Weights of a small sound classifier.
Model: 6.55M parameters, norm batchnorm, depths [4, 4, 4, 4], widths [96, 144, 208, 320].
Training: soap at rate 0.002, 11400 steps, batches of 512, held-out accuracy 99%.
Rows from block 10 of a small sound classifier, named by matrix and row number. Rows with one number belong to one channel. Each number is 500 + 40 x the weight over its row's rms, rounded and kept within 0 to 999. All counts start at 0. Numbers have three digits each.
Before each channel's rows are labels from the 100 clips, of 14848, where the channel reaches its highest value: "strongest on" is what is common among them. Only what is clearly more common there than usual is listed. The data: synthetic speech, music and everyday sounds put through simulated rooms and audio effects. In brackets: how many of the 100, against the usual share in percent.
# c3: 3x3 conv (model.blocks.10.c3.weight, 208x208x3x3, each kernel summed), inputs 104-207
# c1: pointwise conv (model.blocks.10.c1.weight, 208x208x1x1), inputs 104-207

strongest on: speech (92 vs 25.2)
c3.10:519482541533476471497502461481580487491591506462506390414447502457472492485442553569485557491484508459425512520473506503432470479458443488497542501530399534555427532474499526481457532483434472477518512475525503567513486459471443467516479520528501489495519522487489521472530486464550512474524516454560539506479430
c1.10:525509472511493493508491452536519473434476545542532428469515475467494484480462477601529519539428536487478535481503435477490499490498479519511519426597454493520473450459477493522461520529506456474539539434514449541449505468516432532518443438569547473491574494391512470533494485515558465460498533422529496447509481

strongest on: drums (100 vs 25.2)
c3.126:563512457481464479456469497469516483476475536505446476525572545589404542479466470504434496569448494444484477501469498490520472453456518505518542486544539460477501483503473520482442486478497496476498470479437476543480468464449471485524552503492439489441471426531539523496478538487550510442540585530496497488514502
c1.126:515503486544458519503539490492491578492482538518459550506513549490407463494443470544451516518508535485557525471535528502490505485515492475528640484538467505470504492546469539452460483446530544487494481478450506512517522479440470431520523484486519554586476439494543526551468517520521561529508553548474494518477495

strongest on: speech (99 vs 25.2)
c3.97:536461494438420486465433553518411534537538520481488483539459450487476539461448563531495534504521469488521569565460482435476472503502460518573465505554484463468463510451493535524447470511533376452499554472546408524534523471541446478501505552507498531545471513560424406476511519475503527547541448465486528510509501
c1.97:542510481470468470483482546512441481484565536480500430501498493503549548474442511498555474584491493510479568609436527440474427498557424467483502567530566527380451550442481519565454482556512428475511557487470523502510523443508515512533533526495464516499451483610456452515496533498447521553491460511539552513488486

strongest on: speech (53 vs 25.2)
c3.114:476535446548561416517559528530525500464590520444507482530447515517488515530451453533469489469453443514587420458513518488529512482475528483498556418455470440424480463540517490550529501425574540492493566523459561504482460505524500498503510467511462472527500506487462517511560397482547516596522528507501481413482512
c1.114:437508525505477472535544523534520512453576472530515426570525488450548488493482427480475476392479483530564461502494514522488518551478476549551562472498412491458519487558484523537549549508521534461423471563527510533415492528522521498543496458464560533548492489532504501492520428523533483553494485515477461460467487

strongest on: everyday sound (97 vs 24.9)
c3.185:514384555490499565497540514558515487484458510507508508463434459505465477499533491488535601501541536491499527430473462512512558505548479490532435472497485509562551479516505516465457498434531502431526463503414557502438483492489451512472483484486577520510495459538443464600516496527506507552490525445513465550502475
c1.185:464484570459508532441493527526551483498456466553521513508462541493441479512431483508539545462504489553536461516435462436466516507536496521544480466472471542553526478522465497467460490410486515434567474486456570478505454516478467485492510486490524477467496481542509481606480457465546488504489479509576482519470456

strongest on: drums (65 vs 25.2)
c3.85:506487536530516552473449503493528521494485448507534466537462505534457490536459481429510518440445610488477489541487501521551468506500418491510526429548543482476526537525445528501499499526519528485504544485401486513487451530539477583526524467531401493457492455554544562514511441520526523570508560574479464504527530
c1.85:552506489483499588454520529513508435484568486470531483528544493457468489523444462511519485516464544447474487454481429572465489432490444540490514502495592457423535582508471449532518514532545585471516572457488492488459488484493478569555552482518478426379505503530488503481459479452529493466484572480507436525567530

strongest on: everyday sound (78 vs 24.9)
c3.39:503411538528525475495510501488524429530465437482422516524483481515441463503467472491466463498499497457496470474498500541516577485471513536448477553509453573543474480479494531498514508475518474466605532490521416468511440540512462571404506461488570499486520459495442465575517546508481517535507502419531473413481496
c1.39:512499462553498577456569464520438483502481434479426478505498476560489483515437467488531425479449500519521565476461489502543603548461493471504449587504499509464466528474501531428528511500593530451598540476476417447551511435463501554413464480478473526459520495512455490551471551467479493521494509480440502507484523

strongest on: speech (100 vs 25.2)
c3.205:518475517457513448566501543535541518448440582527476442478442475407471572505525515514543476520496496496509513499615469527507534491505534449498521546535505453454492503531548507511418533530458509504493444504489606543464557514566468506497485469569520483460498424523519447461517476547498486460445468434579510489492420
c1.205:510434570523563488519495476548520584477514508475442510454563492499482524496470465485524495460546450518434473491490458490489492466493502493498539533571490484457453431609518430442478502539436495515509431427488521467513560496501496589525454467529522451439526498516453488446536528549477503421476494501519442537559521

strongest on: drums (86 vs 25.2)
c3.120:549497469467525526537546437494443526492535444493470516502476487486434469475484567416420530496412486495523501425454558498541507496508493523555475501511490511525496533473527504552530463517500498450542528508503458519555522478482517525417471468393385455468495562432556472479440578468432474498523502497488466413494452
c1.120:512485507489514458521507485458503521487543505490420483441516443479519407426408527479463487498385504466512405430442539492553502521479523515509483458480501515538511577485527537546505488465480510495513548463443459501558530502480478492471476542460457448466500532484502495427584503522479487486498470494436447455525518

strongest on: drums (97 vs 25.2)
c3.46:516479503500485475485474466514426483551523540541491470456542537555424528528464543457518525450513560525489536502479445434555499511465537540531488536473529519483497465515498534469530531497514541552538540456472447466494455507589602450518479458486436492488450537502544564447471516584470487536474500518438477546498483
c1.46:483563466434494402511498482553460430539506457505498590431522506520421591485474528502463546521475493506488538511465588464467527589480467459475472507504564536458515516476532478439497439488551604452509466434468463473477497506501507508529516435571523473482491471480483559489469473583486478518485492456459512532485484

strongest on: drums (63 vs 25.2)
c3.3:552441473558547538451451495508555521465490503429578503477570546458468514513435485492523533543446478447555497465499465517406540519497553458527525513487574471507556520440518482474525512491462609459391465485413467499575455552461459486542567530531528499522496513478567517471555492488528509421530511484499465469474525
c1.3:547500526566437540449481490493521504485525538468472522536592535515482491519497549482573551499442508500482461488472501547504512543505510501489509486466553508542489562412473513495501492479452635480451491542487525491544550509481598548505583489454510457431451572534548579493483497604499523453538534499501420519481521